config.toml
image_size = 64
parallel_block = false
conv_stem = false
widths = [80, 160, 320]
loss = "cross_entropy"
init = "lecun_normal"
residual_init = "zero_last"
eps = 1e-08
grad_clip = 5.0
warmup_steps = 360
Rows from block 8 of a small image classifier, named by matrix and row number. Rows with one number belong to one neuron. Each number is 50 + 15 x the weight over its row's rms, rounded and kept within 0 to 99. All counts start at 0.
After each neuron's rows are labels from the 100 images, of 14848, where the neuron reaches its highest value: "colour at peak" is the nearest of a few named colours to the mean colour under the peak. Only what is clearly more common there than usual is listed. The data: rendered scenes of toy objects such as cars, trees, mugs and chairs.
# fc1: MLP up (model.blocks.8.mlp.fc1.weight, 480x160), inputs 128-159
# fc2: MLP down (model.blocks.8.mlp.fc2.weight, 160x480, transposed), outputs 128-159

fc1.164:47 57 56 71 43 55 49 62 54 45 47 38 63 81 63 47 59 71 39 66 27 59 44 52 48 41 68 49 45 43 44 48
fc2.164:57 60 65 68 50 56 59 49 54 25 45 75 51 72 28 46 04 28 34 51 29 53 22 41 36 50 38 58 59 60 46 19
colour at peak: black

fc1.49:33 43 38 57 74 55 64 49 60 80 59 36 41 52 53 75 36 64 40 16 45 48 58 20 66 26 46 42 58 46 34 50
fc2.49:60 53 57 32 55 46 56 49 13 29 41 87 43 82 61 41 41 40 77 63 53 53 33 58 43 70 60 60 72 80 58 61
colour at peak: grey

fc1.154:60 43 45 22 52 48 65 37 48 30 61 66 50 53 56 60 49 42 83 50 62 22 78 34 36 35 68 48 44 27 42 65
fc2.154:47 59 51 65 78 70 16 60 48 54 76 49 37 45 40 46 49 64 50 51 75 46 40 69 59 48 49 57 52 42 49 44
colour at peak: grey

fc1.444:36 50 54 99 43 73 39 49 38 73 40 28 46 54 80 45 49 43 54 24 60 55 46 52 48 55 42 31 38 48 38 67
fc2.444:70 67 61 56 62 50 57 43 33 84 00 53 75 48 28 39 67 48 47 40 58 27 40 49 35 43 34 79 36 34 54 65
colour at peak: green

fc1.261:41 37 66 73 56 48 73 59 47 37 30 48 83 60 48 32 39 51 73 33 39 42 52 43 57 46 45 70 28 48 62 65
fc2.261:35 42 22 66 70 45 56 39 63 51 45 58 54 56 50 43 51 58 18 46 50 54 58 66 61 58 50 53 63 57 62 47
colour at peak: black

fc1.58:37 41 46 41 68 17 63 76 74 77 25 53 42 37 43 76 49 64 44 68 59 44 52 32 61 62 53 43 41 50 36 34
fc2.58:23 34 57 53 60 59 70 49 35 62 52 47 45 19 49 29 77 10 66 53 73 58 61 54 54 48 35 58 78 40 64 48
colour at peak: grey

fc1.478:45 47 09 59 23 73 61 60 72 47 58 31 47 74 76 45 50 44 50 63 72 49 67 49 06 53 41 29 70 52 38 56
fc2.478:57 65 94 55 62 71 19 27 47 41 68 37 35 44 09 66 12 51 40 47 39 61 70 62 52 51 87 54 40 62 61 44
colour at peak: brown

fc1.474:36 51 49 48 41 25 57 41 42 24 55 65 15 56 55 16 65 51 55 57 28 19 63 46 49 53 61 69 67 49 13 69
fc2.474:60 66 56 69 47 57 39 54 55 35 47 61 68 37 74 39 31 41 38 29 43 79 53 77 45 55 53 35 41 54 72 62
colour at peak: black

fc1.45:42 59 51 61 44 55 37 30 58 67 39 42 28 65 64 60 57 53 66 61 41 59 54 79 53 77 47 58 47 27 55 46
fc2.45:36 25 45 41 16 40 28 49 57 46 20 42 56 42 69 40 44 73 51 67 46 51 48 34 70 38 54 55 56 53 77 68
colour at peak: grey

fc1.306:26 70 78 71 62 17 35 75 29 58 47 35 37 56 50 55 83 47 68 35 56 42 75 43 58 40 55 72 58 55 43 25
fc2.306:59 23 62 31 54 61 24 51 74 70 45 28 65 38 73 68 62 55 60 43 33 71 49 52 70 58 57 94 70 40 58 63
colour at peak: pink

fc1.256:56 49 58 46 37 63 59 52 38 46 37 43 68 46 57 31 46 46 49 58 21 33 43 50 42 66 53 58 60 32 60 61
fc2.256:48 70 37 54 36 79 49 63 64 53 42 43 38 70 35 67 39 59 43 44 62 54 62 46 65 45 54 66 74 46 29 42
colour at peak: pink

fc1.11:43 44 56 67 52 51 68 65 57 63 37 41 26 36 71 57 51 59 66 62 69 66 48 55 27 36 17 43 63 40 39 47
fc2.11:49 30 40 63 47 29 48 82 52 57 35 68 38 49 44 39 54 42 31 63 39 41 53 40 60 60 41 52 42 43 34 77
colour at peak: grey

fc1.178:37 47 62 58 44 47 09 60 57 55 57 84 75 71 45 59 51 54 50 47 55 61 42 54 48 36 56 43 54 51 32 60
fc2.178:51 58 72 48 66 64 80 12 27 28 80 41 51 41 62 29 36 29 44 29 47 68 79 63 59 47 38 40 65 48 60 61
colour at peak: black

fc1.21:69 28 69 38 63 32 51 55 55 39 58 47 68 26 33 63 48 54 36 53 54 42 52 57 58 46 41 48 64 38 83 51
fc2.21:56 66 54 49 49 58 68 63 32 37 65 37 33 52 32 52 49 66 46 49 70 52 61 37 90 31 38 45 40 46 43 53
colour at peak: grey

fc1.275:56 33 55 66 35 57 52 40 15 63 46 47 45 64 63 46 39 59 33 59 43 52 54 49 66 77 63 28 61 44 22 41
fc2.275:51 94 45 49 40 59 62 38 61 46 53 56 62 35 55 37 33 69 70 47 54 57 39 50 49 35 52 67 69 54 55 28
colour at peak: red

fc1.199:56 63 54 31 39 17 65 63 64 41 51 51 64 55 30 25 35 25 37 50 39 50 39 50 46 47 58 50 79 35 37 59
fc2.199:58 43 36 43 74 99 35 38 58 59 52 42 44 83 33 60 49 56 40 48 53 52 40 23 29 55 62 72 46 68 52 37
colour at peak: white; pink

fc1.236:43 52 74 55 51 51 31 67 28 54 50 52 51 27 45 27 29 64 52 48 53 35 43 26 66 75 20 59 34 28 54 54
fc2.236:45 57 47 47 64 74 72 42 78 51 45 60 56 60 48 40 79 68 62 60 54 53 49 69 88 37 78 30 26 40 49 43
colour at peak: blue

fc1.80:42 55 70 43 30 50 43 48 48 44 92 64 66 51 54 45 36 63 22 47 41 43 75 46 56 16 66 65 44 31 51 64
fc2.80:53 56 43 52 42 36 69 64 53 72 35 21 53 65 70 57 64 63 56 47 26 64 58 60 58 54 47 48 49 67 51 58
colour at peak: black

fc1.286:56 60 78 50 75 46 29 50 44 14 49 65 10 40 51 65 51 58 19 43 51 74 58 35 71 66 22 52 37 41 40 49
fc2.286:30 62 36 46 61 84 54 58 40 64 49 36 78 42 27 37 37 43 55 25 55 63 34 50 60 59 31 35 61 65 62 31
colour at peak: grey

fc1.6:82 30 32 56 56 43 60 50 21 32 45 66 48 56 62 48 68 66 36 72 28 44 43 50 48 53 65 42 27 76 46 59
fc2.6:31 53 29 52 60 73 53 39 23 59 40 57 39 63 57 41 44 65 59 53 54 88 41 63 49 75 51 70 98 58 37 52
colour at peak: grey

fc1.268:68 64 38 50 64 41 36 45 76 28 50 81 42 42 54 30 87 62 49 55 28 32 25 55 37 30 49 56 51 66 45 37
fc2.268:61 64 87 49 38 50 43 51 30 35 52 58 28 28 19 40 37 37 47 58 58 82 45 40 65 70 63 28 39 39 71 80
colour at peak: black

fc1.453:52 24 41 46 49 56 53 38 43 79 28 68 63 23 60 42 53 65 19 47 63 36 57 48 46 51 70 60 60 40 26 42
fc2.453:47 56 62 41 55 14 46 54 18 40 64 51 49 49 21 55 39 68 31 43 46 27 29 14 40 21 37 59 49 27 54 60
colour at peak: black

fc1.47:44 47 46 59 51 57 43 63 46 50 65 47 57 27 35 44 44 44 48 50 59 59 40 75 43 57 69 49 46 53 44 52
fc2.47:40 58 42 40 34 68 70 53 72 53 76 42 61 62 53 83 53 55 74 37 67 83 47 32 22 47 29 54 50 62 42 48
colour at peak: pink; white

fc1.144:56 45 58 39 60 70 73 58 32 61 48 38 49 72 83 45 49 56 37 41 42 35 67 39 70 57 31 39 32 75 40 23
fc2.144:39 29 58 45 41 28 59 20 69 80 69 57 54 31 34 50 48 55 57 38 60 67 50 32 16 47 44 64 87 19 48 59
colour at peak: grey

fc1.324:41 48 34 66 51 60 57 74 70 49 65 63 42 64 28 34 36 49 54 42 45 58 48 37 72 47 38 00 61 35 34 57
fc2.324:43 52 44 59 36 48 63 45 89 20 99 50 59 26 62 45 56 51 32 68 47 61 46 52 59 48 69 23 59 41 46 70
colour at peak: grey

fc1.137:24 73 43 24 41 47 45 39 65 43 37 51 52 60 27 53 34 43 55 43 51 50 46 55 43 71 63 44 42 70 62 36
fc2.137:68 78 45 89 26 38 59 61 34 45 49 42 57 59 52 47 48 56 34 68 62 68 53 53 36 44 31 44 34 48 72 53
colour at peak: green

fc1.219:59 27 74 35 56 70 51 58 44 54 55 29 46 37 63 58 53 59 26 58 35 34 47 76 49 29 52 61 55 60 27 55
fc2.219:85 57 16 69 55 53 67 31 74 61 21 54 61 65 51 53 55 37 52 57 52 39 41 48 49 79 54 46 47 15 42 45
colour at peak: black

fc1.315:37 26 58 60 54 55 48 68 70 37 61 69 59 34 50 55 40 50 53 52 35 46 68 65 60 64 36 47 48 58 42 38
fc2.315:40 35 23 42 43 34 53 38 29 37 36 40 65 68 48 42 56 49 64 52 40 77 26 23 62 57 63 56 34 76 78 36
colour at peak: grey

fc1.316:44 40 40 76 47 47 35 40 56 64 63 40 32 61 70 38 29 39 50 89 30 51 28 47 55 45 46 50 56 67 53 49
fc2.316:46 61 68 81 43 45 28 68 40 56 91 59 72 53 20 39 29 59 58 51 45 52 35 52 48 59 82 27 26 50 53 60
colour at peak: pink

fc1.461:75 43 56 53 75 46 40 39 39 36 81 58 28 50 53 28 23 36 26 33 38 55 44 61 46 38 81 46 61 51 68 28
fc2.461:43 52 55 70 44 45 56 43 69 28 39 34 62 57 55 53 57 63 53 53 30 43 64 64 62 65 27 36 53 39 46 63
colour at peak: cyan

fc1.61:23 59 47 45 49 38 35 47 47 37 79 51 57 37 74 26 77 64 19 37 44 36 18 50 62 58 43 57 69 61 55 34
fc2.61:26 77 85 30 40 49 41 56 43 49 36 63 46 40 31 34 51 60 66 47 80 45 50 46 39 23 49 65 55 49 41 60
colour at peak: black

fc1.160:49 53 71 36 43 50 62 58 43 50 51 71 37 45 58 60 48 44 60 20 49 67 48 64 73 27 51 27 61 75 57 51
fc2.160:67 39 40 58 40 77 32 34 46 47 69 47 42 55 45 65 48 29 58 92 43 55 29 45 54 43 72 39 43 41 40 50
colour at peak: grey

fc1.336:33 29 39 57 19 70 60 44 45 61 41 48 58 44 66 63 55 72 53 42 73 38 36 33 47 19 56 46 60 34 80 38
fc2.336:35 63 46 41 16 61 21 61 38 45 64 59 49 52 37 40 59 21 46 52 59 55 67 22 54 42 57 45 41 30 40 32
colour at peak: grey

fc1.373:42 72 20 43 69 43 47 52 67 48 63 08 48 46 55 14 52 41 37 39 49 38 55 58 54 27 61 46 36 65 30 81
fc2.373:60 54 51 83 18 54 35 62 47 71 48 72 32 54 65 73 46 57 63 55 24 32 42 72 63 48 49 56 55 49 62 45
colour at peak: blue; green

fc1.355:38 31 46 69 55 45 37 63 48 35 58 39 82 63 66 69 56 53 27 28 29 36 72 28 56 66 50 54 58 37 54 44
fc2.355:63 59 41 50 63 21 75 54 66 58 36 70 70 40 45 61 41 39 30 32 26 40 42 77 62 51 43 43 46 34 38 17
colour at peak: black

fc1.369:65 50 32 27 39 30 33 64 60 33 40 13 59 42 48 62 45 54 77 54 37 70 31 49 29 55 59 35 47 54 45 45
fc2.369:52 93 68 43 70 25 42 61 84 52 77 41 27 47 44 45 27 34 46 38 45 51 53 54 82 13 56 74 43 35 69 45
colour at peak: pink

fc1.253:38 53 39 61 20 56 64 49 53 43 37 67 89 73 63 45 45 39 39 53 64 67 58 39 59 45 31 50 59 44 78 26
fc2.253:38 50 44 70 47 46 25 41 59 54 32 44 34 22 62 61 72 65 22 72 22 57 52 50 49 56 72 36 39 62 41 58
colour at peak: black

fc1.156:50 42 28 15 76 41 60 55 76 45 16 52 40 45 52 40 74 42 41 36 37 57 58 56 57 68 54 58 30 27 36 79
fc2.156:35 41 65 47 44 66 45 52 42 69 77 41 35 29 65 28 53 14 45 67 53 41 43 37 27 35 50 55 51 56 46 51
colour at peak: pink

fc1.401:87 47 31 78 49 59 64 46 52 35 35 60 50 42 39 22 65 56 44 25 59 45 50 57 59 69 70 56 73 81 38 40
fc2.401:36 68 44 33 68 56 57 62 12 46 22 73 46 50 57 41 38 43 30 73 45 50 84 53 40 56 54 41 40 69 58 62
colour at peak: brown